Rows from block 10 of a small image classifier, named by matrix and row number. Rows with one number belong to one channel. Each number is 128 + 32 x the weight over its row's rms, rounded and kept within 0 to 255. All counts start at 0. Numbers have three digits each.
After each channel's rows are labels from the 100 images, of 14976, where the channel reaches its highest value: "strongest on" is what is common among them. Only what is clearly more common there than usual is listed. The data: rosettes with rotational symmetry. In brackets: how many of the 100, against the usual share in percent.
# convs0: first 3x3 conv (model.blocks.10.convs.0.weight, 128x128x3x3, each kernel summed), inputs 0-63
# convs1: second 3x3 conv (model.blocks.10.convs.1.weight, 128x128x3x3, transposed, each kernel summed), outputs 0-63

convs0.44:192164154141155100020125121107130117152123146102152154137086150126134128070077115142108126131124196116143162172130127115151144141119093090136120138116113152156176136117236174112133129094059114
convs1.44:165157116116106146255094117148143080167129112111135156092095196128120090106120114092155109107116144086106062156103095120178156089108116179140107081132055114096161098095069136182089214138086099
strongest on: warm (72 vs 13.9)

convs0.54:157142109100062081070093082105106167137148134151110068112140142140062088095120115193120113083114105102109108127137170090127125147106073049045142074121101158110104147102118070140130156103197071
convs1.54:122176171105121207120151154106057132134072169102111113163174096179107151106122115096100103150106077114140140146170147150055135112105092205164116069144169130108106155114160154108163166077064110
strongest on: dark (43 vs 14.3)

convs0.123:110170098156162097057124135102091085076087122111073116148098149143089089105114110142049080125128193131104154129130132175167094117119105150126140134140113129136182150096130100166122101112155169
convs1.123:131128134107150069144156131077129145138176137122107085115153105087036120123153123144087110176070089125080076109103109116118152124166134168103081138154136053116144137156164118174163145140138084
strongest on: dark (97 vs 14.3)

convs0.11:225137165135119089000102063108107084067119102127082157164133078124077145154142108134161047106097128106126103151108114089115080113081109094078106065125128099152154096113117149102123113108105098
convs1.11:096133113115171122146136127157124150164125136141118118097099109080188137143155140092109132101107152174135141155125142200128141182116129130164188211148181195155199120140136124182157090136133121
strongest on: cool (45 vs 14.5)

convs0.77:158119122143130099133108126102099170078075129105108108140090101115121117089149152136106161134124128129103158091160196113129087151113104040116116148072085143086068150100122073122002092079109162
convs1.77:138134146116134156126166165212122113124152138122176064138174134143119118152165128117078078103177109125125120124178184168142132169046166110181151127140165117159110135194138115059116105151176118
strongest on: earthy (67 vs 14.1)

convs0.101:138180101102173125164077147121175094175146104112126126138143110131128129098152057087113146129147135168107172127119143112219148148155182111128065088131130180156180086142139118138126168119130084
convs1.101:117073113126110112177102118152157168082103129146055137108092137138170168141128128135133122126140123123170142144137161141039148137090117111133161072108102123093080116088149134138132081109184185
strongest on: earthy (44 vs 14.1)

convs0.115:114150105099147144136098109162203129076120117143172147080156125133111185083147089103040228174101065145128159084143123130144113155103207113158158122086121136133091088189068159114081103157167179
convs1.115:113146148132082166077125148141118156101208116144071112139175110163123109107128040130178138147148095125125125130144116133136123168125092110153128112135116069109101050129058164149116144129108142
strongest on: vivid (54 vs 14.7); earthy (32 vs 14.1)

convs0.79:116153118138113052115162151125099095177129146129168146169127154155132117073125135156143114085148075119143093135083120112089204170161090112074128115127090136108099121097126107124109192127108108
convs1.79:157097145136087116129053106099089084156163042096146143085109133124146106109044173174172127115154159101097116090132122105121126066154086167157168141087136094100157092109104104077147077139123199
strongest on: cool (91 vs 14.5)

convs0.19:160156183114103130058071178140127111103133139070072104125146160138097161139093085147139114085162136099115126134080111151169150161097108104140132077176134094120199068131195184176118097153065093
convs1.19:159126092170143105221106097143141170192141074180117160112069151093111100108126115107171076099102133157101127141103125125154110054158128156168091139142069147088201151073096130141180166170110124
strongest on: warm (64 vs 13.9)

convs0.73:142187176154123139127100149157181116112113109090170070183085107098164156168145088139175129158087102177138154112133114198239138133124207109096158088123172155128096123168177155136109120158123181
convs1.73:065112118085159129172158120135105132168140135131072091114128136146109130078135170098089126130117136099085104102112141080000131141094084156151111033132138114138204158101172115158164156095124129
strongest on: cool (34 vs 14.5)

convs0.72:156129157119151090119115151117086100142133161064139134185111153089055090127164094126156175109138144168087152103069168143127096155163140107113125139061129167133151099132167153110001079142139112
convs1.72:155085115126128173141131123164142155147200076089077146054152145129142121121112115077149131100124109128091083098141174133118120149178163153087148126124087099155127095049119119223067171130115119
strongest on: dark (64 vs 14.3)

convs0.99:129155150141117110091123173112106094092188160100088101142109132152071148117074119139087079086169143119078135123111144162044183155089131109128060143129116152093085105155144093175137070167098123
convs1.99:096080094125130123161080099100118139126205138161084105132096094080096112117117075102114171101094115129114119103076116149143112129050142131090119117089110149158147179117178100161168154137092089
strongest on: cool (35 vs 14.5)

convs0.82:142126124118096118002109108104125101146115119088131085145114154052062070112105140188108121144131150148155125089098186105105122051114134155167087113162120132134128106161123114144209107122091095
convs1.82:138111117131133060189111087040118116104126123167096107132119131083111172132123134109127131110138164074123128132092096218136158144177097192115184145176083121086208158111110107145136090107112143
strongest on: dark (41 vs 14.3)

convs0.53:155111167103105122137091152103084112133126177139165131154182073109089166125128093158139152153080025084094149176115147130083139091148118060089110042158186157128143094171142115114143111069143138
convs1.53:160129145088134168102145192133108134125190133145098116146123098112122102147194095094126122094131101139090160088125136133132114189095154101148107114085089094175122066065111157118176130140140145
strongest on: grey (39 vs 14.3)

convs0.37:133101068121089185121143091165134149121084161128125116131119127159149137147100136143122112090117136107152140164131113109080125119128101075087080134078112121074026165076087065116125158064142089
convs1.37:119146105091109129188136129148111118139094142120100088129150150159163138122144087127079142143156105114185184131160177143124157092113066099123136150146174126140127055184169160117189126078171087
strongest on: vivid (55 vs 14.7); grey (33 vs 14.3)

convs0.61:127095107104103167180113148124094105121078119095145084151126117105081191156059153148086137133098121110124116107182154083172157076095102097099119093118121134085119132139136199132028094123117159
convs1.61:124084120142125052128122110165156128180200099107186103122149114119135102119162098100141132109136125154135123124124089196054139082128133142175098116087145160173118039074142057098178102112129104
strongest on: vivid (56 vs 14.7)

convs0.116:110086117147144126201151124099073137082175136109150130146180144156136147142144190166138123162130115161127136073120177141142129122073092164167129160072115120144118152123000115102083134129163165
convs1.116:119146176128186186143120139146125128078184114146169161103131085171091092164118092120114122119137086189146089090144129139163100087159119116099103111126150049163076100134243075070130121133146163
strongest on: earthy (62 vs 14.1)

convs0.16:132149186119091098127126112106100113095108133054145085103166113087068127121110130133122119105108141092073152131105179099101124187051045098107090080157152147126094133072152110120178112120086171
convs1.16:114114082149189169136144144175092147080115127122056106126105067067115183183146143145128096064131125165104163100141084134082150130144062210133159117144114137104109164200154146179166142115140134
strongest on: dark (66 vs 14.3)

convs0.76:144186064132133123164184118174125097136158144088143143081105113151108116109093096245133157107146103141098131105095166125117222126090133081078092108097184152107140064109126089113188156099074113
convs1.76:101159143030148140112140113128151160127145100131104135121089134109175179143169120085076073094123128124164140173159086117082063157080129097189121179066075098139111214088116133102146083085119162
strongest on: earthy (59 vs 14.1)

convs0.35:123114081101192197228126158123144118189187159067168132105123127150093190118126142113146147170161110171174135125157138147112163078166137141162176173185126168145138139127115161104144248126136103
convs1.35:127128108148083116126147132105121142134084150153102089154146096123134093128143084135078112154136150078083135151137147096098110133060132140107082068098111152149098122096180136149124114207130110
strongest on: warm (45 vs 13.9)

convs0.126:121158059071065144068141099114146112160176146122159100093137176139127141099127164102113156152083113095140099170150170111125141112129149073169139159125131091144150215173164104154123161157105121
convs1.126:121142161072134122178075150122073129075109128095150110117155188093108139100130093122092137110119107084150145129147129176091112150148106091130075098147138064098149161095077120103117158089102147
strongest on: vivid (56 vs 14.7)

convs0.92:133115126134119104075100148097131110112172119102120141178116097106087088166128123133139107100140084102128092194104112117124175114070158107106111152120112066124136117077065092139100112107127169
convs1.92:156114153159200097113145059164153139148129202124169113093094139147099109139095106097128187118162180184169144105141128209135125110142137110114120131117171169096129149121163120079090117167120101
strongest on: vivid (46 vs 14.7)

convs0.100:173119080111169124168167142144194092134100150134137121185122152156137114105165115096144133189106140122044139083138135137158137166150155128130141104120126194141120086074133075156106082108157107
convs1.100:075168123153120169198127112128111138176089094069068099084131127178156163114071143164144155133115123082180107103138110173065135082121123135143100122118162066124065158210148090125162161079144139
strongest on: vivid (100 vs 14.7)

convs0.84:150095209135126099049109118164116117141081129087092064138125115090144100110152130127180106103102127160030110131173189146123117123074098094078124115105125132078136099153125132069093119117161135
convs1.84:141123079119148144135177096145111184117139119135097138105123087091133121115074089138166075129129162114055150120119162196104081126079157131096111067082138139146107125156113099180123122159105075
strongest on: dark (100 vs 14.3)

convs0.28:114129128134130111112125124109089111087163190125125117116111137147073087170181108171115140128053142118106172041095122091094127177134151126195169147208108162124109110135180140086125114106163100
convs1.28:088131124156110178096092160100146135161146095151129122119153090139072141146134111099094092093112089129106100168133153079108124143106149116164141090099095153078106056166046141133091061138071139
strongest on: vivid (44 vs 14.7)

convs0.112:170170105141082093023176116104136111103116163121179143064123150152130171183146143160135148134139133134105165112156109101116118146075183104091104083186200074160091158068145079121153109131136129
convs1.112:101136128119146166230130173098093154103097154108091159135150130118130141147123118117157102135093070154183125135204183136095133145112114159147172182126121142140035142160114143132161146139118111
strongest on: grey (44 vs 14.3)

convs0.2:145108134127104114140107227137141170180090070137077152135167128099207097162123119131170120137133164097153087155113131096147092141104132102133124158117080126096134084108137132128150108170152136
convs1.2:144090136121142093192130096200130153131107138116185143143121154189106126157128107102178180148129064146104106131133162137163088086096147170120137176149070138132197095120141122140178138108146102
strongest on: cool (53 vs 14.5); earthy (41 vs 14.1)

convs0.62:127126113148102097091161128076102098106121146054139089116099109117054132160104153204066164097076157130139043160088150160068116160110134128085065117097104124116092140129093100156134142123137130
convs1.62:124100127119143123157111111143055146060151153163143107124142098112082202158085095148063070134140102112170132103091201145174177134163116098131157136166109154071123072127180142099175121104102109
strongest on: vivid (37 vs 14.7)

convs0.95:135169154125166101140097162118126122136102122165145137118151108149119141157114089112083131104126137153121082182134192072143115143063123162133141136099053142133154037071158167162134067082152206
convs1.95:168182125169176144109119111117106154182121105128141164141196112147119113098127118106140125140154159119106107149140092121144126152191164160131135164140000132179153171034152130079111217144095106
strongest on: cool (65 vs 14.5)

convs0.15:159171101105051100129158117155103149123118120081103065108164132097125138142137149112146138075098131116102096101120125107059109139082105024049111117139127124081146149097114108081109121121122108
convs1.15:072138138125135189140121145159171071125111135197100130115113103137094131163118095162117140156075119122154182118172157141134117175144148104160131101144164133116103096161093122201238091122150130
strongest on: vivid (65 vs 14.7)

convs0.33:160121107109133159107087095129145087090119165161108157138131155138136120111144185119100155128136094166118163093092131143175160149172067130165154161045157070128086177130086080115009138127082137
convs1.33:144186122121136127122156205099127154103204081103164158124157102128157171095150119131137114215159114143128105139119134163123109138149149107176103070105168117096080065190136111092149143077137130
strongest on: earthy (68 vs 14.1)

convs0.64:102108116136111081122135066143090113158085104040151150133133131131104102120090124158141133118143127114211143120087110135168126119191141059091145144097175139092188123159220118109138236160124076
convs1.64:149116125119045158193113204089124112091117160178195137123134170102175121108131107103171134111137115164089130104101123070032131086159127166137084120095097116115119107131117117146203125114089126
strongest on: warm (74 vs 13.9)

convs0.40:120152116116056172184133149128138112144046124161088119159125148155120146109065161087160098148152158084094146087119118112153113145095131136152091115039108160111109179110103073178146116105143154
convs1.40:107119073119127077165126142128113080116187068122117143157090139168202097108124118107129149115078111159118079091134096152070192042123105103141143106156152111144095126121118102179159140095106119
strongest on: vivid (86 vs 14.7)

convs0.94:142099208141112070190139166088132099117135133093091159073137120150117153157135090135128121157166110106136142166101119112162113164063143093077095169177125147118125123092153121163153083092141133
convs1.94:139153160168171098125129091151135167156151165200179181122103160134179133090131143110101098128125127146138142131123095143126055101155138117139210200127168153129162113112116134120104131151125136
strongest on: cool (78 vs 14.5); four-fold (32 vs 12.3)

convs0.102:099129117125102133186175132100133161142188142073130125100161169169079132161124166185108171137189143104113089134113093110116092110112199074126096102196150122149094119114060117108160117162171106
convs1.102:060098114121095173135160104133099089159118117216162135117160152150079134125160104121117139110097156129139073125124099202151149012074084120088159185139126160113058149159149107100113079111083109
strongest on: earthy (54 vs 14.1); vivid (37 vs 14.7)

convs0.25:125112118103133084145097129112139101120164109180138154147154113110107112122104086086063134108128156120105107139152169136112180177126171121108114057156126105111122128140062121139148081179113074
convs1.25:107114114140148134136174097120113151144161124150095134161124111122123149147096138091104097140118062111049107137073111158132160088109093125166075178119093164138180186096205133125133154101071096
strongest on: cool (46 vs 14.5)

convs0.68:133161164057121082191058119082139139112078168087107153109154131173119108110171154141118112135144087108116150091105085109084177128105143094152165110113144153135128091088111107102151123139128090
convs1.68:127151153133102128147169153156126099153215126155133172132110144146120116144143139072107126158128091135107156131120081101143122141111083159127137158095096059128131044093112153140141112167131199
strongest on: earthy (65 vs 14.1)

convs0.93:117138114165132051073177131105125120128124135114154152124067104088072115163115107138129079052097132132155168120145180082152142120121107078139100074151137143126097152095141079097042142080094096
convs1.93:141087117149115146164128095175097125109149135121088115116094108088125135151124155117184080065141104146094112110168148169178130015063075137128158135087134153092123101212131139122129109139138141
strongest on: dark (53 vs 14.3); grey (47 vs 14.3)

convs0.23:109140084137124146158104108095077129143131115007132127100074138122119142125120100146110159135116111150160151150183136085112204075082126125145167149128108162124112127096138100174161132093139149
convs1.23:134120121168108069079144157040165133112140138132120122136130185119177067157152145147120103116103160103139164119080081150170139179101150112145138124113046119123143115087090098106097167140138174
strongest on: vivid (51 vs 14.7)

convs0.42:144167124070123140161108163092127155193135144147089106078152170175115086081189112135145169149121110138154131145143124086093097126061162076083151138137116188111102090102173069070151091107182068
convs1.42:027160111069105145071175183153119118109164175132087139134177086164142066099134113169139118139119147144128123147146106155099116139119192151103132113156099051170086148134098094107131120125093124
strongest on: earthy (57 vs 14.1)

convs0.69:121140121204139144065155105098090144130112129100151123157159101155125131154162131181117102141146103110139124121079102158110142088094151127067111136134094096136117184066041106065137089121095156
convs1.69:129109107125144135101112165136119103049132136135144146100068111129135157143147138126119149131185095160127126092161124141123078120089040133083138166165209042150119125229195078169151149150160137
strongest on: dark (65 vs 14.3)

convs0.9:101152084128133113162137114100143092131204160065138098116132148130140105154102156177097148127132130104155135120108164112096255075156146060128164081143094148162128037109122146137133210148142121
convs1.9:161130140120105094094158101123090115117171115134101119125065118121030150138129141167051114130184137104132131137134143083110101126009116132139099142040130113114096167083104096121102071116137109
strongest on: dark (42 vs 14.3)

convs0.109:074175123179144106093197126119122089162145110104150127097105158112066143126123110180075157145087120104085132140144104124126119138056090074139184071116133112127128105137142156079073113108157135
convs1.109:144079104126065171115115143212125146114169101106108077200162143164147131120139189109079140105144113134169114146140144097117107115103109053159122158131151068143164149158175125087143087150109134
strongest on: grey (56 vs 14.3)

convs0.66:164130156177190102153170119162104158163145153136156172100171119127127146164113134124144103111166100166085167189132130125079109093094079150113176116133069119165191160102134157115146098162097158
convs1.66:141155100092048142174106132112128098137086095114157057126103110147106143168112139175133147139113173092164145118127136192110093139130149100151121117151184125135054106156187112129093158108198123
strongest on: dark (57 vs 14.3); three-fold (34 vs 12.1)

convs0.57:132172097094059134104167057146089120083148137057112097114105148145154148125124141112178143119126130092129129118117166105148112128093159131129138134134168125131121093135142123081096152125109160
convs1.57:119108091103100177200078197146119127159113073106173071117091156116110140110156096122095202118155127102109114162153086113104117151114085144122101113120175108150117102175106146067064169137136114
strongest on: vivid (93 vs 14.7)

convs0.5:127129080115115133174151170174103167086164135170139134181107148098078092060168125139147112151102091143105086148088087063147149096140163075115204187153162140128130113128084113142226128110136144
convs1.5:128058151112177147079096088085153081112119114169122151086133118170146137164116077110163146154151143108084064067151122177088172109074116173175060070134107132152079047120127096137109082138123127
strongest on: vivid (43 vs 14.7)

convs0.22:058129067105069119090156118115166065165039154121139144157189137129130146152125132119132067128135165101122180144124087129138176143161170146109111124152194123119160186161097110162177167120109153
convs1.22:149154137157118150116113155114112091128185106154105069123152136191123129107150123157161112194140104164134127071170150150099174158082118097125111123139114183088065086142089114058139095096101108
strongest on: vivid (73 vs 14.7)

convs0.78:177117107106140129034087074100120097118119100110144141128129132137089057125103161135138101132117173148088058137127098143102153018153109141153095097140100134159145175108045104146143165160106128
convs1.78:128132112109133163226109119127159125104140121131060114157112098122111095142124105110159097108114164176094103128074110200144147121165107137158113110140110135104161144058210140170114231110129048
strongest on: dark (82 vs 14.3)

convs0.96:111109077060129091167090200110161118109092141137093073143170168127078132143122152152129119144140107082138106133115087138116156165079114057134143114103109157143125097093089114093168125112130120
convs1.96:074141115091115170121136074152137125165111090205151173094117104181157114121120083101132117153141150150149094148158138140152131066197141149142106182155061097112143154121212106123175116148134111
strongest on: earthy (93 vs 14.1)

convs0.113:171049125132100124109193068106115136069130139115099117183094116160078137167141197144139114176138073159195120073145093190124126102152120159117110126094206081151118153128015119137099135121159147
convs1.113:130120108130114144187120155104078135026128124122149153104115092122140106147114083083123154081091102156146119135152087202146085114204097146143149106118155094171090100165251128114104194121150106
strongest on: dark (61 vs 14.3); grey (35 vs 14.3)

convs0.59:123106150139147113255180099160092124104069134132106112090128150083119086136137102125159164168118175126123143108137087075117137102076151106106143121129146178100082107103177116110180134129119143
convs1.59:111151113116085170015158185113126137156140138125135117128136144127105123132143124085122125129176062156114159132122138148127097184039171132141158127109096066168151110105032126107134075146142140
strongest on: dark (42 vs 14.3)

convs0.98:115100070079120130112138133108145119108255168146124112153156154126105156100129185113113093149159143106112160110103122138144176126164117224189113119205150126130115159095072139121206130111116154
convs1.98:101114130182138128125039130069107112163051085159127117085144091136050113120105141096095088118130077097139072132111117145083132142067093146084133105120114138138118147099114110137090153106093111
strongest on: vivid (37 vs 14.7)

convs0.80:108103099079132053122133111181114087141121167111103136090113150137105122118129095117122099166118110122142126154119139134098100079083099141160089131101131169154096012135172117132249164156141101
convs1.80:142137084119114144093165183126114162161189118164142193135161111102155193111079104149123159104144190162114156116131113068097114117090111123105115206169064114063181204127102140097146130080107160
strongest on: cool (47 vs 14.5)

convs0.108:106149071132130112161125099123118128139169158100160200143133157147098099110118135089074114140107172103158097118107140082091116163127134096109135142085142163182105166123100100184092167125148134
convs1.108:101121144113148136116107132056098032141157126150126151103196131081132097139144139102031110146117127089129088132058083160080136128132148120136115092131090156118135130072179131120079187132095089
strongest on: earthy (96 vs 14.1)

convs0.26:082116161107104143050130115122033138108168102118096101118131153132130144100141124148092136158186102117109144170106106112095139054108091139128166118117128103096178089093102145167085100146149145
convs1.26:124153144121179128119124120170138174136149143163089156126165141119117118065103190121136131120123175199112128125142091162122148144153131190111084151121121054129150210120194092132184137122159147
strongest on: dark (82 vs 14.3)

convs0.60:170093132095111104077070142129146139176107097114153043175103142086118152114140126149160148101100164070145129147143123117152145160109158072098142142111122121123113076148158135132076125124164086
convs1.60:146132129106084133226112097171102097114155057086150099099113093151168132113100101126178155129128120078115098174145140171109076156156113105186109143151127148098181066151148112120139171134116095
strongest on: cool (43 vs 14.5); warm (34 vs 13.9)

convs0.65:118153100170126183066129152099171140115079128094126095179112151148091115136086115144091127106117137094147132123142146148098165140151110086121084108123125140104148227138071121162063175111144104
convs1.65:152128131092067132214139106135068110146172110130153138073114159127181117130143096091123116150124125107121085117135095159099123100170109101086120160149158158131118084151161111093194160093114121
strongest on: vivid (74 vs 14.7); three-fold (29 vs 12.1)

convs0.32:155149098050161091225106110153191119154120154179168095138164144153069107176130065148112191151153093117128159176086141107188158115129103117151170105181108116143127089121132113111104071113083154
convs1.32:091161119106135166095091189057105160107164103122152138109188142131105111093122133130095184135139175121154138155141073097129111163141104110059104098108109151131131171085132141121130162128104101
strongest on: earthy (90 vs 14.1)

convs0.29:117113105123101099158148073052174103099054085122140091121160186137121197144102133172179149126160136167123133122125179096122108161147082156130178112194121128164133102086094115060195095089126141
convs1.29:094154126131175186127077189071133088180115100124142127122134095112065085135119207142138127178146137082125124082063125135165140138058109146114178091181084096113066134093152128068106144106113128
strongest on: earthy (76 vs 14.1)

convs0.4:128152130156114160104037183121092137145000138109109139142136128143135106115157110133176086143140078150156158156178126089089112116093188092085109177183114155113192087116125096104160124084084104
convs1.4:144159123129153146151090084115103153158103125157116126115144111192164084091093127113197176092123169085106117101155128058123116046147129086187133090107062111106148167084116158133182123139131087
strongest on: cool (53 vs 14.5); pastel (39 vs 14.2)

convs0.86:119118104112069127125178140091101169129063108137122092181136119135085137143193151160053094136100141122113159096125104076109142114117176117106095129058140121136168149126057083118131105110150127
convs1.86:140139189134126149083106118173109099103200135157120119146134097156120094128086101126130114153124094140143099045158120125132154103085096143138130097147138165169074045145183114096155139108147128
strongest on: vivid (85 vs 14.7)

convs0.97:133114143166119050133117105107080121161065131085102078171121168109093135150170106200107162098169128143072113081142124129097142085120083069089065130073161071120074106166080147095112135099114148
convs1.97:126142183091083124088126178177154146055104087099136153118143086095228219152128137114161120119117111159117147098139119113121172135113158201133118111178100101158129154107099148142181101151182127
strongest on: dark (46 vs 14.3)

convs0.41:145147109144176149078139097104101096067068120053118128143136128137107099122098227160146094171087105113133118114070092090141149140139133162111109118146125126133135143124128127131126150136178158
convs1.41:154084082081112085172065170168148117099092137140093121101099123076136135150114075141227077146136098138095181079121130209088135134137100140110143097106132060129166079166170112152157161143058114
strongest on: dark (72 vs 14.3)

convs0.74:132102106143114044118136109081171158166137125153146125153116172114086107053114078144100145126149154162108164176112156129058181076045117123116132125115138119137114136115215129089146108084126094
convs1.74:130116137037134143122161117142138128101175131112164194151170122111177153111108189146146120121110115072089188160137133162154103164117142029200135139139144108054119105105087114147174134154152161
strongest on: vivid (85 vs 14.7)

convs0.3:131087081114102082119152113142111108161119168091071061161091077087092159127091167172107107113074140078112096126187097134158131139124104063081094158116134148123119117138147128162147110151177178
convs1.3:123146179178124100101158158148159149088144131163170121128170136112195141177160115116150134145120146183082130101113140155136167172154127179202114124112106194158106160192162144146123077105122115
strongest on: dark (51 vs 14.3)

convs0.24:086089169135148133014111091099158170067158106151114135124073112120123125140119096126096081117141115106123117135111130121180149094129182103106134184097087025098142126093053123106137075100095133
convs1.24:167168128135117147084122151126154120157089130143141135126175123179138141152155148114123142145114148134112163184158143135049110190058161133145140104134142215174146104120068114111138135149208151
strongest on: vivid (36 vs 14.7)

convs0.8:132121135125151108079138101126106160130132155143161123157115125145063105113147113122193133157088132142155130138144108161133107100148105063167168092156112101109169115176075097148202202118150058
convs1.8:099153101116120180205130142006150090141100095202126137092146113139061142163141162107115130099107129083111117151100137146126099136097112158116167127124135154166115139057165172106097073122148136
strongest on: warm (37 vs 13.9); three-fold (29 vs 12.1)

convs0.6:159122136176074103094131137133109184126105127105124088166111115140107118156143075142148142070180095146166131111112141072086120156088085111095155087123121109115102124127167117110125121128116110
convs1.6:173134114147180118088139137183113123153150182098175101100159152162092167141104138146104147133157145126135136162181169099179072136078123109166157169139147167115148120081084119102168071141151151
strongest on: cool (53 vs 14.5)

convs0.39:168157133110085162065118111156182135141114101155126081092127112088141081149138086146103097068088129143171110139094087079114080124055152109156120065134184135102140109064169116083205146144105162
convs1.39:168071129176132135159148121113124129151139086105130163173049109102121123114144095112144137151085140131094117138142137161183153118118126121077185118166171143122201095160117147141137113145113157
strongest on: dark (50 vs 14.3)

convs0.125:144115083072110088148115148125163108102153150095138120154141133142149144109172134088130162118079089131105186089065136151099113151168105030132110127098165142149132122102188124103093063125100090
convs1.125:126141107050112118192105151156153109104107128169112125140109139146147110140133037136141098111138078151195126145158169131155104131117155136163122137160120051085121096145087128109211087117128146
strongest on: vivid (79 vs 14.7)

convs0.105:125161099146115028126164143116164076160160134085104141128137139109066077158155156117122064119123170136103159156055108133054088125154114098138156121000132106140137075164159115167060106138123121
convs1.105:155120121144150076179106140086133133096189136053117114158141145093120051120103130119076083130127120109127106134066088182136143156107182116097114143091087106076113142100172089200116106104107124
strongest on: warm (46 vs 13.9); three-fold (29 vs 12.1)

convs0.106:125118067137093123126143145130171112168201116153138094140144127128159135148136165110149110164174152104097132119105159068095135067093106148145144134147120133098140089146108113128083052145133151
convs1.106:121101102087167190136113156141107138124145080125129149083133184071044125134087099170190146151137102128101201147151134142130103165150122143123140122128090075084116112076105139172097095141066111
strongest on: warm (74 vs 13.9)

convs0.118:148152106128104119061052060118134124155123078109167174131127125167128157051165156092151101093094110095095115140145128160124096122071091134088104106124130135131151183145207098132133120152137082
convs1.118:152152099125117160231100167088090024117135113121154081132134125092132144121072101141115150109097096122125128104112136169152133129163165133132100147169104051162149119110077098151165214141115142
strongest on: dark (65 vs 14.3)

convs0.58:122104142137130091095114167103138115154050168092084139128131169137119141151090136163132085142125135108112160098109145190086161153122122120080149190076151131134131096176007138149065049081128135
convs1.58:133145129165111102184128085173130130124068105126094137104110162154177150097125151113195084131117108106091153128087052128076107106192126163110187134134074187144111153128160096107089104103164123
strongest on: cool (38 vs 14.5); grey (37 vs 14.3)

convs0.34:149132178145156093233131191162198139174129127153133162159169125142145140177114085118102196130147152173166130120134147124155134148105156137121136183084107164125138101087103168143067088118152145
convs1.34:145131132162166127105121100121109142142139073102177108151172161130156132106131136099131138142167122148109097122137134094134074169184098109145182135143035141143162073049179118107116160128097140
strongest on: cool (90 vs 14.5); three-fold (35 vs 12.1); four-fold (29 vs 12.3)

convs0.81:135164118058100065203129136137117109148083134107090083131150148129067103149167132161139129113136076131124150129190116152154119112160112125099131129149150162049127102074150111131162132177114120
convs1.81:069151063077097130072101166104149118092132140193097166128142132142142152086123123110172163125141115150112123151116122082145123193162150117167143181145079030149132127104076131069154105150139108
strongest on: earthy (49 vs 14.1)

convs0.127:154133155074076106098137130099108078116046090144107120118161103134164143160135114110188125047130135131110167141067078079023074121067085098097130099127106109108070123127207110118124096147139108
convs1.127:118098124131093084113171169070159148120080192112089180166151119129160152158091173162186149106105132127107115120144104166106111124072152132025101170134219142098146176106094115112200140161101144
strongest on: dark (52 vs 14.3)